config.yaml
dataset: "rosettes with rotational symmetry"
targets: ["order", "mirror"]
num_classes: [8, 2]
depths: [6, 8, 11, 6]
kernel_size: 3
loss: "cross_entropy"
init: "trunc_normal_002"
max_precond_dim: 512
merge_dims: false
one_sided: true
batch_size: 128
weight_decay: 0.4
adamw_weight_decay_other_params: 0
Rows from block 14, named by matrix and row number. Rows with one number belong to one channel. Each number is 128 + 24 x the weight over its row's rms, rounded and kept within 0 to 255. All counts start at 0. Numbers have three digits each. After the name is the row's rms in percent of the matrix's.
# conv1: bottleneck pointwise conv (model.blocks.16.conv1.weight, 96x144x1x1), inputs 0-143
# conv2: growth 3x3 conv (model.blocks.16.conv2.weight, 24x96x3x3, transposed), outputs 0-23, a 3x3 kernel for each
conv1.31 165:077128128111128109128102123128114128128128128078128128128128128128128128128128128156111128128105128128128128128128128128128128128128128128057128128128097128128062128075089128100128128079128128128128078103128128128106128128090175199169173128128128098128220128128131097128128128128128112167128128128107128128110128093034089128085113128128125165128128128108128128128093128128128099138208128128128128128112128128154077121128118128128134
conv1.32 061:128128128128128128128128128128128128071128128202128128128128128128160128174128240128128128128164128128133128128128128128128128128128128128052128128128139128128128128128128128128128036128128128128128128128128128128128128128110128072128128128162128128177128058128128128128128053145128128128128128128128213128230128128133128128128090128128128128121128096128128128128178128128128128128128128128128128128128178128128128128128136128128128
conv1.33 063:128141128128128128128128128128039128127123059128128128098128128128128128128128216128128128128228128128128128128128102128128134128116084128128128128128128128128128128152128128128128128128128128128061128014085128128128159128128128128128128128128128128147139128128048128128128128128128128128128206124054128128128128081128128089128128128099128119159128128128128128128095146128128128128128128128128128170128128128128128128128153128128128
conv1.34 086:128128128128102134089128128128128128128080128128128109128099092126128103128128239167113128128224100128128128128143204128128128147098128128145128128088092145150128128128128129179115128128128144128138128128128128128146128128128138173128137144152128088167153121169052128129128128128128128128155128143128128128128128128128163128128127128165048109128087128128105128128128128069129128128128128128128181157148166106146123128128128132128128
conv1.35 070:128131128128128133128137128128128128128172177128137128128128148128128128128128128194167128156128128128128212128128128052128199128103128128128128191128158128128128225128159072128240128128128128128128128068128128128134128128077128128209128128128128128128128128128058128128128128128128128133128128114128128148128128128128128128128128128152128128128128128099128128168128128129128128128128128128128128128128128128128128128128149115128128
conv1.36 076:128131128122110132128128128128128128128128128128128128213128128128128128128128128123128128128128128117005128128115173128128128128061128128128128128128145128128128128176128128128128128128128128128128128128128128128128128128135128169128174168128216128128177128128128128128128128128103128060128128128128000128128128128177079128128128128128128128128128159128128128128128127128128128128128128128128128202128128128128128128128128128128128
conv1.37 076:187128128128128128134062128128127128128128128134128145132128128128128208128110112138153080208128128128036128128128128053134128128128128128128146182128128128128128128128128128128135128135133128128128188091060128128128126115128128128128128128128128103128128128128099166128092128128128128128128128084128177128128128128165128128128128128159128222138128175128147128128128128128144128128128128128128128118161128149128128125128168128115198
conv1.38 121:128128128103128128133115160128136128125063128128128128062128116128054105128128132128128117128128130185128097128065111128118137149096128128128128128147128186128128128128122198128128123142153128131128166128157128129128141093128128128128128128128128123128141128128128092123128085128125128128210107128128146128094138066128122133128128070135128128111128049128128128128128081094198128128128128132128092128128128128128128128128128128042128
conv1.39 096:128128128128128128128128128128128128128128105128053098117158128128207135128128132128128128128128128126128122128128128128128128128169128128109072151128128124128169128244207156128128093128128128128128189128128128128128128128116116128128128128128128128128128128128169128128195128142128128243128128128128128128128128209128128120128128096128128128064186128133128128128128143128128128128128128128128128128128128128128128148128128128128128
conv1.40 114:128137208128126128128116128164128128128099128128128128139128128128123128128133128125113128128114128143128128094226128128138128103098140128128034128089128128128128099128160131128077128128128140086151128128190128128108128128118128128128128158128201128128128179128117170128145128128128128128128128128114017128128128128090097128128062128128123128116128134111128128090079128128128128128155175128128128123128128128148126111128128161128128
conv1.41 080:128128134128128132128128128128098000110128128128128091128128155128128128148128133128128163128128128136128128128128128128128128128086128128128128128128128128128197128128115072091128128128117128128128128128128128145128128128128116128128128168128128128128128128128176124128019128128128079128161128128128127085128128128128128128128136247128128128128128128128128128128128128226128128128128087128128128116128128128128128128128128128128176
conv1.42 092:128158175128128128128120128130068128128128131128181128128128128128100154128081128128128128128128128128128128112128128128094103118128112128059128128128128077107128128128128116070128128128128128137128180026128159144120128120128128161128128128128128018109164128128128128128128128128128128118175128128051128128128036128128128128128128128128128128104128128149128148128107107188128121094128128155107128161128128128121128128128128128128157
conv1.43 115:128053128151116128175128162128094128128128173128093128093065128128107128128128084197126128122128128128128142128128128128128128099128128128128151128097128144128125128094112128128112128128128111128128082128124128128128128172150128128151128128092128128129183128128128128128128029128146099128012091128089100128128128128128105128128137128128158103084128134128128129164054128128128128113128128173128128149127128134128128128128128160128128
conv1.63 110:128128128128128128128122128128128128128068128128128147128128109187128128128128128120084101128128143191071128100155129152128128128128076128128128147128110128128113114128067128128119128084128128108128128128128128128128122028128205128128123046128103116063128193128115076214128128128128128128128128128092128128136121128111139128130118098142128128128128128094152128128128128128128128137128128131128128128112102112195128128128128147128128
conv1.64 063:128128114079115128128128128128032128128128128092128128128128128128128128137128128062075140128161128128120055255128101128081128128128128128128128128128128128128128128128104128128128128144152128128222166128128128128128128128128128128128128128150128128128128128128128128128128128128128118159128128143151132128128132128128128128128109128116070128128128128128128143128157128128094128128128128128128128128128128128128078157114159128128128
conv1.65 092:165128128128139128128128128245105098140174118148128186110090128128128128128128128128128128114128128213128128128128128128128128146133128128128128128128128128188128128124128128128128128130119136128203128128128128103128088128123139128128128128128055217128138128128049128128189130128128111128128098111128128068128128136155090128129128128124128128128100128114163128128128128128128136128128128126131150126115188128162128145128128131128128
conv1.66 084:092128128128128128128128128128128136086128055115128128128128128145068095128128128128128128128128128128128128128128128128128128128128088128028128128128128128128088128082128128128128128128128128144102128068128128158128128118128128128128125128128128089128128128128128000205071124128128128128128128128107127128092128064128128105128069128128075128128128128128128128128128128116128128128128128128128116119128128128128128128128128128128128
conv1.67 094:128128072128128128128101126128128083127128128128118128128128128183128151128128111128128128128128119128074128128128128115128128128165128128128128128128128099124106128124128128128059128128149128128128128128128128073107128038128198136128128128128074159142077128182090128128128128128138128078091069128128128059098153128128087128128180185127096128128128128095064128128128128128128128128128128128128128128128128140207128121128128128149128
conv1.68 071:128128134098187128128128128128128128077128128129128128128128128141128220128128128128128128089108193255128128128128128128128133108210128128128099128128128128089104062148128128144128128128128128083086128188141128059128118199128180128128113128082128133128128128128128128128128128133128128128128119128128128128128128128128128128142128128128130128128138146128128084128128128128118103128128106128135128157128128128170129128128128128128128
conv1.69 087:128128128128128128128128128128128128128128083128128087136128133128143128128128177122128128181128128128128128073128128128079128128128128128071128128128128123128128128119128128128143128128128128128128128128128128128128128153128128128128128128128112156128128128129036128199128128128128128038176128128128128116128136128255088128188128100128128128128128068128128128128128128040128128118150141128128128128128180128128163128128128128128128
conv1.70 109:173112128128178128128128128128128128128128128128173128128110128128128128208128128093128128128128128128129144160128128128128128128128128128128112146128128128128128128191128128154128128128169190128184134128128128128209128128161128128128128128128128148198128108128128128128128150128128128196128128128128128128128137128128128150128128151128128128128128128128128128128128128128128128128128196093128208128227128214128128128128192128128128
conv1.71 076:128138059128128128128128128128128128128128128130128128128128128128128160089138154128128128128200227128128128128128128102128128211128128124128128108128128128128130128128128128128134128128128175128128128107040000128128128128128128128128128128128128128128128128128128128099065128171128128130128128128128128128128159128128128128159128133128076128128128144128128128128128128141128131128128128128175128128128224128128128128128128128128128
conv1.72 070:140128128191128128128128151128134207128128155128158047156146128128152073109128128128128158124148128120128128128128187128128128128128128127128128128128128122120128100128128128128128128128128166113128128128128084128128116128128094128128128128128128111128128151128128128255095128156129128128128079155081128128128128128128128128163128128128128128128128088128128128128103128128128128128141182128128130105174141194128192128128128125128128
conv1.73 089:128128128128128128128128128126128128128128151061128128128128128128128242128128128128074145128150128128128128201128066193128128128128128152128149128128112107128138128128128099099128082128116128106136128128128128133128128128128124128128128060128128106128130154177128111142031140128128128128128128171085128128128128128098108128128128128112128128128128213128128128182176128147128128128128128128128128094128085088128128128128131128156128
conv1.74 099:128120128128128128128128162128115128120128128128128154091128128128128142128099128128128128128054128128128128128196128148128128175128128128128189128118128128107128128128198157113128128128128164083128128096071129099157128120155128128128128128039128066128128128128089128128128128128128128128128128067128142128149128151128099130128128128128080128097113210128128128183128184128128128203122128138170128125128127128128128166128155152128128
conv1.75 080:123128121128128128128128177128128127128128128066128128128128128155128128128128128128128048128128128179111128118074059128128131128128128106164128128128128128128128128128128128090128128114128128128128128128174128128128128128128128128128128128072092140128128128057128128128087128128096128128040039128107128133128150128049128128128146128128128128017128128128128128128131128143184128128128147128155128128128128128128102128128128128128128
conv1.76 099:128128128161128128128113128171128128159128128128128100128098162128128178128128128185128128146128189128074145128128164128128141128128128128128128082189072128160128146128062078128128128128128128128128128128110066128128069128132128128040128161128128128128128152103128128128128128140128128169043128128098102049128128073128138128113128152075128128128128114128128128128128097131128082128128123128128128116128128128128128128128128128128128
conv1.77 106:128134128128128128128146174062144128128128128128128066027135128128128128128128128128128128128128091128154128088128128128128128135128170128128128128128092128128184098129137128145128128104128125128128128128128049091051128128083128128128128128128128137128128128128128157096128128128128107128128058128103128069128128117128125128128128135128128078128128081082107128128130157048128128128128128128128128128128135133128188122103088177128128
conv1.78 120:128120128128128128128072128128128128128128128128128128061113128128128128128065128128088144125130128128128128128128128128128128128128111128128128129128128103128128128129135128128102128059128069128128128128128128128128083128075128128127128080128076128128128168128129128128128066070128128128128014128128060128128128128128128128128128128128128128128128128111128128046128128128128128128128128128066128126052066106128128128128128128082128
conv1.79 105:128128128128128171128128128128128128128093128128133128121128128128128212128128128122048179128128128128076143128150145128204115128154212128128118128177066165123128128128128128128128128128128128073128128174128128128128128128128128128079016128090092029128128128090128128128128123128128128128128117128128128128144128082096128128141128128128128117128128128128128138128128128128128108128128130128128128128128128139128128128128128128128128
conv1.80 094:102128167152128128128128137128128125146128128128128140128104076128128128128128128128150128128182128050128128128125128128128199083078122128125128097128128059128128128128128092128128128128128140128143128128135128128128128128089136128128128128128202128128152128128128128128125128128196128128128203128128191128128155128086128197128128057128080199131128128128128128069128128128152128128128128161128128128135147117128128128077128128128128
conv1.81 110:128077128133171128128091165128174113128224128189128128128128128128125122142112128128166128128128176128128128128128128128128128128128188128185128128128128128128128128128128134130151128128159128128128128128128055128128128128128120147128128046128128128128128133053128128128160128128128128123128141128083128148160128161128128153185128128208128128128088128074151128128128128128128128113128128128128128128128214157128128128118128128128128
conv1.82 132:128079128128128128128128128128128113055128133074128078128116128128128051099128128128128060112100128128111128128128014128094032128128095102151128128176127128128147128128128128128177128128128128083128128128128128111135128128128128158128128128133128163128128128128128117128128091082114128131128128128111125060128128128128128142062128128128128151143128128128096060128128128128128128094128128106128128131128126128128128117128128128128128
conv1.83 140:103078093128128172143128186128170128128128128128150128115128128188128109128148128168128128128134116128144121140137128128081128128114128129135128123128128128128149128128087127128128091128128132128128081128128144172108140042127128130128156128128128128141128164128128128100128110128128128128128078128134129128128128128023111128088128174070128128128128143128146128128081166105128128092179153128095131199086128128129128128181112156108128
conv1.84 062:117128128128108128159128128122128128128128128135128043081128121128128128128128128128128128128178121128128128128128128128128129109128135128178128128128128128128128128128191188128147128128177180095133064128208128128128128128128128128128128128128128128128128099128128128128128127128128128128064043128128128128118128128128128128128128128128128003128128128128128128128034158128145154132128128128128128128128128128128128128128128128128070
conv1.85 058:101128178128051128128128128128128231128128128128128104128128128128128128128128128128128128128128128128128128128128128128128128128128128128128128128092148185128131128128128128128128128128128128128128128115128128174128128128195128128128128058128128128128128128128128128165135128128128128128128154128128158128128255128128128128128128128223128128128128128128128128128128128128138128128128128206128080128128146128128040128128109128128128
conv1.86 058:128128128128128128128128098128128170128128128128128128128108128128128128128128128128128128128128015128128128057170128128128128128128128128128128128060068128128128112128128128128128255128128120128128128128167102091097128154128120128128128128128128128046128128128128129128128091081097128128128116115122128128128128128128128137146128128128128128128128128066170128128128128128115110128128128152121128192128128128136124128128077128128128
conv1.87 111:186149120216128128132173163128128128196128122128124128128128128128128128128134128128128128117128128115109128128128128128128128139128128128128128111128128128128128128128156128128138128128123128128128128128192100128128128128255128110102152113128121128128140128186154128128152133128128141149128073128128188128128163128128128128160128161115128111128091128128128128128076173128128128128108128207128128136193128128108128152128128128095128
conv2.31 115:189128128128128064128089128128128128128096128128194128088128128068128086128120182196128128128085128062128128076128128128128154128132128128092084059128128128128125087128171149128128164128079128128128128081128128128128128128128185128112128128093072128185143128159128069128128128085128105128128128140128128128128128150128128128128128097186128128128128128128157128128128064128128092128128093128128128128087213128128128128128162150128128128125128128128128128106128136128128124128128143128128128199128076169128128094128128128125144128098089128128110128128142128128144108128188128095128128118152128128128128128128128128128097128128124148128128128098116186
conv2.32 074:158128128131128128128128128128128128128128128128128128128128189160000128128255128128128106112128081095128039179128128128175128156128128128128128128122148128128128167128128140212128128128128135128128210128128101128128128128128128128128128172103128128128128128093128128128091128128076141205128128154128128128128128128128128128128144152090111128128128140090128141128128140196128128128128147128128128128128128151128128128128128128128128128128128128128098114128128128128128128128128128128128128128128128128128128128128128128128070128128128128128128128128113128128128051085128128128128070128128128128128128128128128128128128128175095128128128080128128128
conv2.33 089:128128164140128128127122128128128128128128128128152128128172113128128100209128128157087103122128128128128128128128128128128157128128128128128128128128128128114128128128124128128128128128128150128128128128128128128128128128128128140128128128128128098132192128122128044128128128060120128128128128128128115255122128000128128135128128160128166128128128057128128128128128108128128128128128128128117128132128128128128128128128188128128128128128128128128128128128134128128128128119128128128068079128128128128128128128128128128128128128054128128128127128128128128128128128128128008128226128128128128128128140128128128128128128128128128140128107128128053128
conv2.34 090:128128128128105128128097128128128128208103128134155128043128128108128104128128128148134128128083128074128128104131190128128154128153128104128128092128157128128110083128156128128128128128025128201128128128063101128128128128128128156128128100128015128128128128128128077128120128049128128128128059118128128194128128128128128128147128110154128128192128059130128128078128128128128128128128079139099128128128188120128128128128128159128128136128128115128128128128128128128128128128128128128128128191128104177128128114128128128128128128101128128128075128124128131128128128128128072128128128099103140104128128128128128128128126128128128128128128128124128128
conv2.35 082:134128145128128128128128166128113128128128128128176128099128213143133128128128128139128128128128128128177128065137128198128128128128145128128100160128149059128146128209128128128128128128128128128128128128128128130138130106123128128083129128128128174151128128128076128238128128128128128179128128128130128128128137128128076128128128128094128128196140128120128128136128128128065128131128128128128138128128128128101075128128180128128128128128128128128128128133088128128146128128121128128128128128128128128128111128128157128128128128128128128128128153085128128128128094128170128191128128128149128165128128128116128255128128148146128196117094127128128191
conv2.36 110:254130128091117109138071170128128148128128068128170128128110128128128096128155195132128134128128122128128128090128155128128128128153128128102128057177128128171128128128202128128121201128081128150113128128128132138128128128128197148128128128063128128144128128166128128128128128128162074128128128178128128168128128156128128128128128128128128128128128128137128107128128128161128128128128174128128128214128128128128150128128128128128128128128128141079128128128128128128128128128128128128128138180128128165182128128128128128128128175081070128128128128128128128128128128128203128128128128128180128128128128197128128128128128121128132131128128128128119128
conv2.37 077:160179128128105087083198128128124128201128128108128128128111156128128128128128128128128128128136128128128128128128128128128128128128128128107128128087128128128128128128175128128128182120128128128128128128165128128128128128124128128128128096128118128103128128157128128128170128128128128128128128180128128128128128128128086128128128128128128128128128128128128128128128128092128128128128128128128128234128118128056128128128128123139128188128065128128128128128117128128128128128128128109128128128128126128128128128128138128128233128128130128118128128128128128128128078085128128128128128128128128128194128128177128250128120152160128128055017128128128194
conv2.38 091:128128175128128128128128128128094095088128084128128126128128128128128128128128128117128155128067128128128097128128156128128128058128128100157161128128148128128128128128077128188142153128128142128128128128128156128128128120128128128128128128128128129117045222128128103128128149079079128140128128122128128128079128128128128128121128128128105128204128128070128128128128128128202128128128085128128128128128128110075128128128128128128128112152095128128128080128128034128128128128128128128081091128128128123128128128102115128128128128163148170128128128128129128128128128128116124053128128128128128128128189128128128128110128117128006066128128128128128137
conv2.39 092:128175126128128148128128161128115077128156128128128128136212128128116162168128106128050128128128090128128128128128128128157128170128128128128128128128128128128128255087079128128147057109153128128128128128128128128128075102128128128182128169128128128128128128128128128128128128128128128128128128128128128128128128128128128128128102131128128128128128128128128128128128145155128128128128128128128128090128128128128081128128048066128128128185128128081128211128128128128128069128128108128128177128128128076060134128135128128128128128151128128128128128128128054128128128194128128128128128128139128128128128128128149128139130143128128128118128128128155128
conv2.40 116:159128128128128077128032128105128123209128078128128128128128128062132128128128180136128157128111128109128145128128141128107128128128128096082068053189128086128174114152188141085128177128072128128128128128128101128128128128128128128045087050128141128129128128128162128128128150128128128128128128128128119128128175117128128128128128117167128128128128128128128128071097128128128128128128123128092128128128146128128128128128128128116128128128128128128128128038128125128128128105128105136128128128077060171128141128118128128128128158096100128125128128128128079108128144128128128128128128128128128128101103184128128128129084128128143103124128090145128128
conv2.41 117:145171128128128128151128128128128128109128128115128128128106128151128128128128128128128128128128128128128128128149128128105128128142134187128128128128125128128128128128218128128128150128128128128128128136128128120128128171128128128172128128056128128108128128128128128128128084197128128128128123128136128128128128128128128128128128128128099128128128177175128128121255128128128128128128175128128128128128102128128083128128128117128128128128086128128128128128128128128128128128170128074078124128043128128128128128128128128128128160105082176128132128128128128128128128097128217105080128128128128182130128083144121182128128125128128215128128048128128128
conv2.42 087:245128128117122128128128128128128128128128128128128128093128113128128128128128220175128128106128128128187128128121128128128128128133128128015128053128128114128128128128128136128128162128128128128128128128128128128128128128128128128128128128039128128172128128128131128128094128166206128128128128128128128175128128128128128094128128128157155116128128128128128161142128128128104128111158128128128128128128158128123128128128128187145154156128128140128128128128128128128128128128128128128070131145128102128128128128128117128128209128107128029159128152128128128055174128166189128128128129128181128128128128128128128128131128128176143128128128128128128159
conv2.43 098:128128128128128081128068128101128206128128128128128127128103113128128128128075135128128169090114128128128128128128145128083130046128128128071103090128143054145128075128198168086138148171065128128128128128128128156097128128128128128128141128148142128148128128192128128128142128128128128128100128128128128128128128128128142128128128128128128128128128128128128128128128128128029109128128110175091128201128128128128121203128128128128128128128128128128128128128128128128128128128128128128128139128091079128128141109089128128128128135128054125128128128128128035128133137128142182077073128128128128128128128146128128128128091128128128128075128131149123128
conv2.63 120:128128128153128083128104128117102142201128120128128128128128128072089128128128153128128128145110164076128128130195128091128143097128103103118068071164128128145128083128160128128128128128078157128128128107128128107128128128128128128060087128110081139103128128128195088128128199059193128128128099128128128128128128128128128128128149087200091128128144128128128067099128099128128128134128069157066174128110128128160128128128166128109128076128128136128110128128128128128128137154128128128128128128097073128128128082128128128128128128128128122138128128171087128128128128128084128128128128128126177128128128128128117128128074128128166128124128128128128128
conv2.64 072:128135128128098128128128128128128128128079128152143128128136128184128128128116128139108128126128128128128128128129150128128128128128128128128128128128128128128138226128128128255128128128128128128128128103128095128128128128128128128062128128119128128128128128128214128128140128128216170128128110128152128128128161128128128128128128128128128128100179133128128128165128128128128229128128128128099128128128128128128128166128094128128128128128128128128128083120128128128089128128128023068128114128128128120128200128128128128128128128099128128157128128136128165110128128128128128128128157128128205128128102116130128128128128166128128128128128049148148128
conv2.65 096:095141102161128128128099128128128128179128108128128128128128128093128113128154128109067128128096128084128133156154151066085128128128073070180090128128128128128138154060153128128128128128055100179149128128125128128128131128137128128128128128115128128128155128085168083128128128009128128128133128128128128128128128128128128128128128116161128128139173128086128128103062127128210128128128128128076202128088144128128128091128145128128128128096128128162128128046128128128128128128128128128128128128128128128140128128128111164160128104128128171128134128128119128122149121128142128128128128128128169128128128128190128075128093128093128128128128128128127128
conv2.66 094:128128128128128089128169128128128119128099128128128152061177126128128132128219128128128128128128128072209128135128128160128156128128128127128128079121128128128149128128128092128128200119087162156128128128128128099128128128099128199128128088084085128076128128128128128128125128088165128128184128128128128128128128128128101128128128128247128128128128128128128128163116128128128128128156082175128178054158207128128128128123128128128128128155128128128128128105128128128128128128128128128128128128128128128106128128128156128128128128128128067179128128128128128128128063128128128143128107128128154128128128151128128128128116180128128128128128128133128195
conv2.67 117:110128128128128128131085128128128128128073128128128128128128128082128089128134128128093128128128128059128180123173177096128128093128092118128079075128128128128128103128168128106128128128076133205104128128117128092113128128128128203103110128096087128128128128128191102128138128047128128128153128128128164128128128128169128128128128128174128095128173128077094128105105091128128114128128128128128166102101128143128141106111128128128128128071128128182104128043128128128128128128128116128128138145128128128144128075149128128128128128081116128128128128128055128128150128128109128128128093087128177128128128081178128128128077128128128162128128136128128128
conv2.68 095:128128128128128093128092128128128128128101159128128128128128128054148143128153128128109128128128145054128182128209128128128128128128091128141057072128097128128128128096176128128116128128068128150133128128128128128106136128134128196107092128128128167128128128128208128128142128071128128109143123128128128128128128128128128128128128128163128103128128128046128067128128128128128128188123091163128195067128128128178097103128128128128128101069128143128105128083128128128128128128128128128128128128028122128128122086175157128128128128111129128128128114128128133128128128128114128128128128128128163128107128128186128128128128128128128176128128128128128128
conv2.69 120:150128139135128128128128118128128128146128128138128128106193130128128104168224128128128132176128128088128128133083128128128128163128128126128128128128114128128095137128128133128128128128128130162150128128128144128128128128128128121157128140159053128128194128128128128128128128128128126128180128128128128207128128065128128128128128128128137128255126128128121128128071128128128128128185128128128128128169213128128119100128128128128128128108128127128098128128128128128094128128128120128128128128128179128128128137165128128128099128086128128128128098128128128150139128128128057198206128128128128128190128102168132128128128128128140112128128172128087128
conv2.70 053:128128128255128128128128128128128128128128128128014128128164128128128149128128128122128128128128128128128128146128106128128211175128128145107128128128128125128128128128128128128128124128128128128128082128128105128128117151128128128128108128049128137128128128128128128128128137128128128128128128128128128128128128128128041128128128128128128128128074128128146128128128128128148128128128128128128120128128128128128128128128128128128128128128128128128128128128128178128112087186128128128128128128128128128128128128163138098128128128128128128164119128128128128128128128153165128128128175128128128128133128128142128128128128128136128115128128128128133128
conv2.71 094:128128128153128128096128128128128128165091189128128118128128236128128128215126128128128128128174128128128144128169140098128128133128119128128128128128128128128128128128128128128128128128128128116147128128128128128128128128094083128128128119128128128128128128128140128128128128128128128154171123150128161128128128128166069128128128183128128128128198187145128168128128128128121203128128128139128166149128151128128128128128173128128128197110128128128128128047128128128128128128131128128128098190064128128128128074083128128128128128137128128128128128128128128103128128128128083128128128128128195128128128115134128090128128128128070229192128128128128186
conv2.72 091:202189147128128115131051162128128162198128182146128128128128128038128098128128128128128128080128178130128128128187136128128128128128128128053128054128128096128128087128213127128128156159058128128128128128128128128128128128128128128064128128128128128120128128128138128128128100128167128128128128128128128128128141150128128135128128128128088128128128169193128128128139146120128128151128128128123128188130149128128128128128163117128131128128128128128097128089128128128128128128128128128128128128060128128128128128128128128128128128128044136128128128128128128128128128128128128095134128128128196199128128147153128128128111137149128157107128118128128192
conv2.73 097:158160134198128128128128128128128128128128128128160128166128122128143128128102128128128103128128184089128128139128128128128167126128128128042128128128128128128128054128128128128128128128128128123128128089088148128128128128072128128128129128128128128112128072172128128128128128128234128128128128132174128128164128128128128128128184128128128125128190128214128128128128128128128113185128128128130128128128172128156128128128128128128128128128128128151128128128128128128101128128141128128128128128128128158128128073081093128128128143128128118128128128158128128128134179128137128128149128128128182168123091128128128128164128108137137247169032098122128128
conv2.74 096:122128072128137128125128128128128128128128128128128128128128128128165128128128247128128128128128128128128179128181128128128128128128107128095128057128128128128143128128128162001128169186128128201128128128127115128128128128128128128128061128083128109128128079128128128128128128128128128128128128128128174128128128128128126128128168128128138128096128128128128128128125128128089128128128128141128176128128128121128128128128128128128130128128144128128128128128128128104128128128128128113128128128027115128128128128128218128087128058128128090128151128128128128128167129128128128128128128128128215128130128131128098198149128105128173128128128091128128128
conv2.75 100:128196137128161112128128128128128128140128128128128128128091128128174153128128169056128128095128189128128128156179129091128128128128128128074085128174128093128135061146128128128128177128128134128128128142128128162099128128128195170076128075128128128128055128128128128175158128128207186128128119128128128128128128128128128128128128128128128128101128199128128068128128128128128128128068123128128128190128129113128108128128128128128128128082128128128128103128128128107128128128142128128083128128128128128128169128128128123124128128128080128153128128128128128128128128128128176090104128128128230185128128167128128128128128133162142128142128087128121128
conv2.76 129:127157128128135109128084128162128128128128173128128111208063128103136143128128128087132128128128215126124192128173128115128128128157128128104128128128128128128128095129191128128128159128128153128128128128128128128128128128129183128128128078083128128128128128128128128128168120128195152089128117128128203128128128128128128128128128126128128128083203187187128128128128128063128128187128128128128204128114112133128113128128128128128137128128128128128105128128128128128128128171128128096091128128128128141128150070128128128128128109128107128128142128128128142128128153072128128137128128128123195155128128128187129128128128128113180168128056128128128128
conv2.77 113:169160128166128128195128128095128152128128123128128136202066128067128128128128198152128100136128202128128152128180128128128128128128128148076072086211128128128161096128179124128128164189064129128128128128128135128128128128128128172128077128128128128128128128128166128134128128128118128108128128137128128128147145128128128128128128137128128128106128147128175128128068128128128128128128128160128128128128128129128128128131128128128145128072128128128064128094128128093128128128128100128128128128046128128128131128128191128128128159128128128132128128128128128128134128128128128128128128128128190214046128151128128128128127101120132108128128128128128142
conv2.78 121:128139128156128067128059185164128128128128128128128128250070128057161128128128128128076128168128128087128206128208148106128128128128128128121069128128128128125128128128128167128128128128098115128128128120128128128128128128128129128128128128128128079128128107128187128128128128128138128128128124128146128128128128128128165105140110146128128128128128155059140092128128128126128195210128128135128128128128128128127128128128080128131128128056128128128128103128128128128115128128128128128080128128128128156128173128128164172128072121074128128128128128128128128128128128128085128128128128118128204128128137128128128128114110128109099128128128112128128128
conv2.79 126:128169081128135128091128128128128202128128128128128128217026128063128161129128158048128159132127150128128128176128128084128128128128128128122128135128128092160136122138128127128128187128128137128116128152128128128128128128128152128077128087128128116072114128128183128128217128128128111128128128128169128128144128128128128128128128128128128128128128166128128128128128130128128128186128128116128128128116128197128128128141128059128128039128128128128128128128075128149128105128111114128128128129066128128128215098128200128128128128142128115128128128128144128128128128128107150128160128128154128132121128128146128128115128128128134128128128118128132145
conv2.80 107:128128183128128128128128084128128128208128128128134128117094221125128128215128128128145133128128084128177069128128128128128128128066128128128128110128128128097128057128128128186128122061128128128128128128128128128174128128128128128128128128128128128128128128128128128128075128128128128128128128159128122128128128128128128128128128128128128128211128128128128128128128128128218128128128128141128128128128193128128120128128162180128128128128128128128143128128128128128128128128128128128128128155162128128127114113102128128111128128128132128239086128128128128128156031128148128128128128128128128128128128128128128122128116207197128128128128128130154128
conv2.81 110:128128161141128128151128128128125125128128128172110128128006128076128128128128186119128128128128159113128128145128128128108128128128128128128128091218128128128128103128182165128182121128038143165128128128128128128128170128128128128128128128128118108128128128128138128128128128050137244128128155135128128128128128128128128128205128153117128128128128197128207128128128182128128128128128128166128128128128149128112128128128128128110110128128128128128108128099112128110128133128140069128128128128128128183128128128128178132128128128128128117210128128128150128128128128128128128128112128128170165157128128128128128128149128128128108125128128128128128161
conv2.82 100:128128128128163057128058196169128128149128128106128146128055128128128157128128203174128122147128190128128128128199128128128128074156128128128128128128080079128145083128128128086128128128128128128128176128128149096128214128075128215073128128128128087128128128128131128128128128100128240128128128127132128128128128128128128128128133146169128128128128128128128128128128128128128184128099128128128128128128137127127164128128128128128109084128128128128128128128128128128128128128128086128128128128074128128128128084128128128128128128128080128128154122128128128102128128128128128128128128128128128171128128128128128119137114187144128126128128128168128183
conv2.83 119:164128128128128083128042128088095171128128128128128134128058128056128128128128182128128146128123188074138194128200140103085128060128128128084093099128128081128136068124193132107128197152084156151128128128128114128128128128107128128128121128113128128128128128119182125128128149128128114072128128119128128127128128128128136136110128098170128128128128128128172128128128101083128128128128106160128128164128128151128164128128128128128128128128111111128128128128128128128128146146128128128128128131078066128128170070080128128128113165093087123126128128128090128128146128121128128078128077128128128145100128124128128151128128128128120133128097128127120128
conv2.84 103:128128128169128128128069128128128146128128128134128128128128128123128172128135111094128065131157187128050128110128128114099128121199127121128128128128128128094128128128128117128128128140128128128128128123128182128128128128128083128128128128128128128124128128136128128128146128128128128128128128139113130070128128128128147128160060164126128128151128159150223108128128218132128128128146128193128128170128086128128128128128128079128128128128128114128128128128128128128141128128128040128128128128031085128128128128128128128128128128102128128128126171151080128114128228128133185139128128128128128214128128128128128128128118128128128128128128104132128107
conv2.85 098:128128172128128128189128138122109128128098128145128135128128225130074128128128128128128128083128128128128012128128128129141128107128128128128128128128142128128128128138128128156128150128128138128134128128128102128110128128128128128128131128121128128128128128128128128099128128128128128128128128169128124128188128128128087128128108128128115128250094128128128182128128128128128128128128108162128128207128233128128128128128168128128128128128128128128128128128227128128128128153128128128109128128128128158053128128128128128096128128188128100213127128128145128128128082128176128128144128128128128128128128128128128128128128128128128071128128128128128128
conv2.86 087:177128128121093128255128128128128128154128128128128128202128128128128128128122176128128128128163128128128128161128128107128128128128157075128128102128128128128128155128128128128128077128128081128128128128128146128128128128128128128128128046128128125128128104192128128175137128128129135128128128128128128037176169147128150107128128128128128128128128128128217128128128128194142187128128128128128128128156116128128128128128128128128128128128174107128081120149128128128098128128128090128093190128128128128128128128121025089128128168128128128128128128128128128128128128190105128128128128128128128128128128128150134128162113136128128076128128128128128107
conv2.87 102:140128128128084128128128128128206163128103082128090080100128165128128152128072128097128138088128144128071130150113128128082128103128128123128128097194128091128128128128128128128128128119118128117128128128128174199117128128114128128108128128128128110128046159134128128128128128128128128128087128129128128057128122128093128128128097132128128162128128128227132128128160203071123097104112128178114121140151128128125128156128111088119128128128128128128132120128128128128151128128106128128128128100128092128149128128074128128128128128153128128168128128128128111106128173177112213128069128128128164128128128132123128128128128112167128128114128128128190128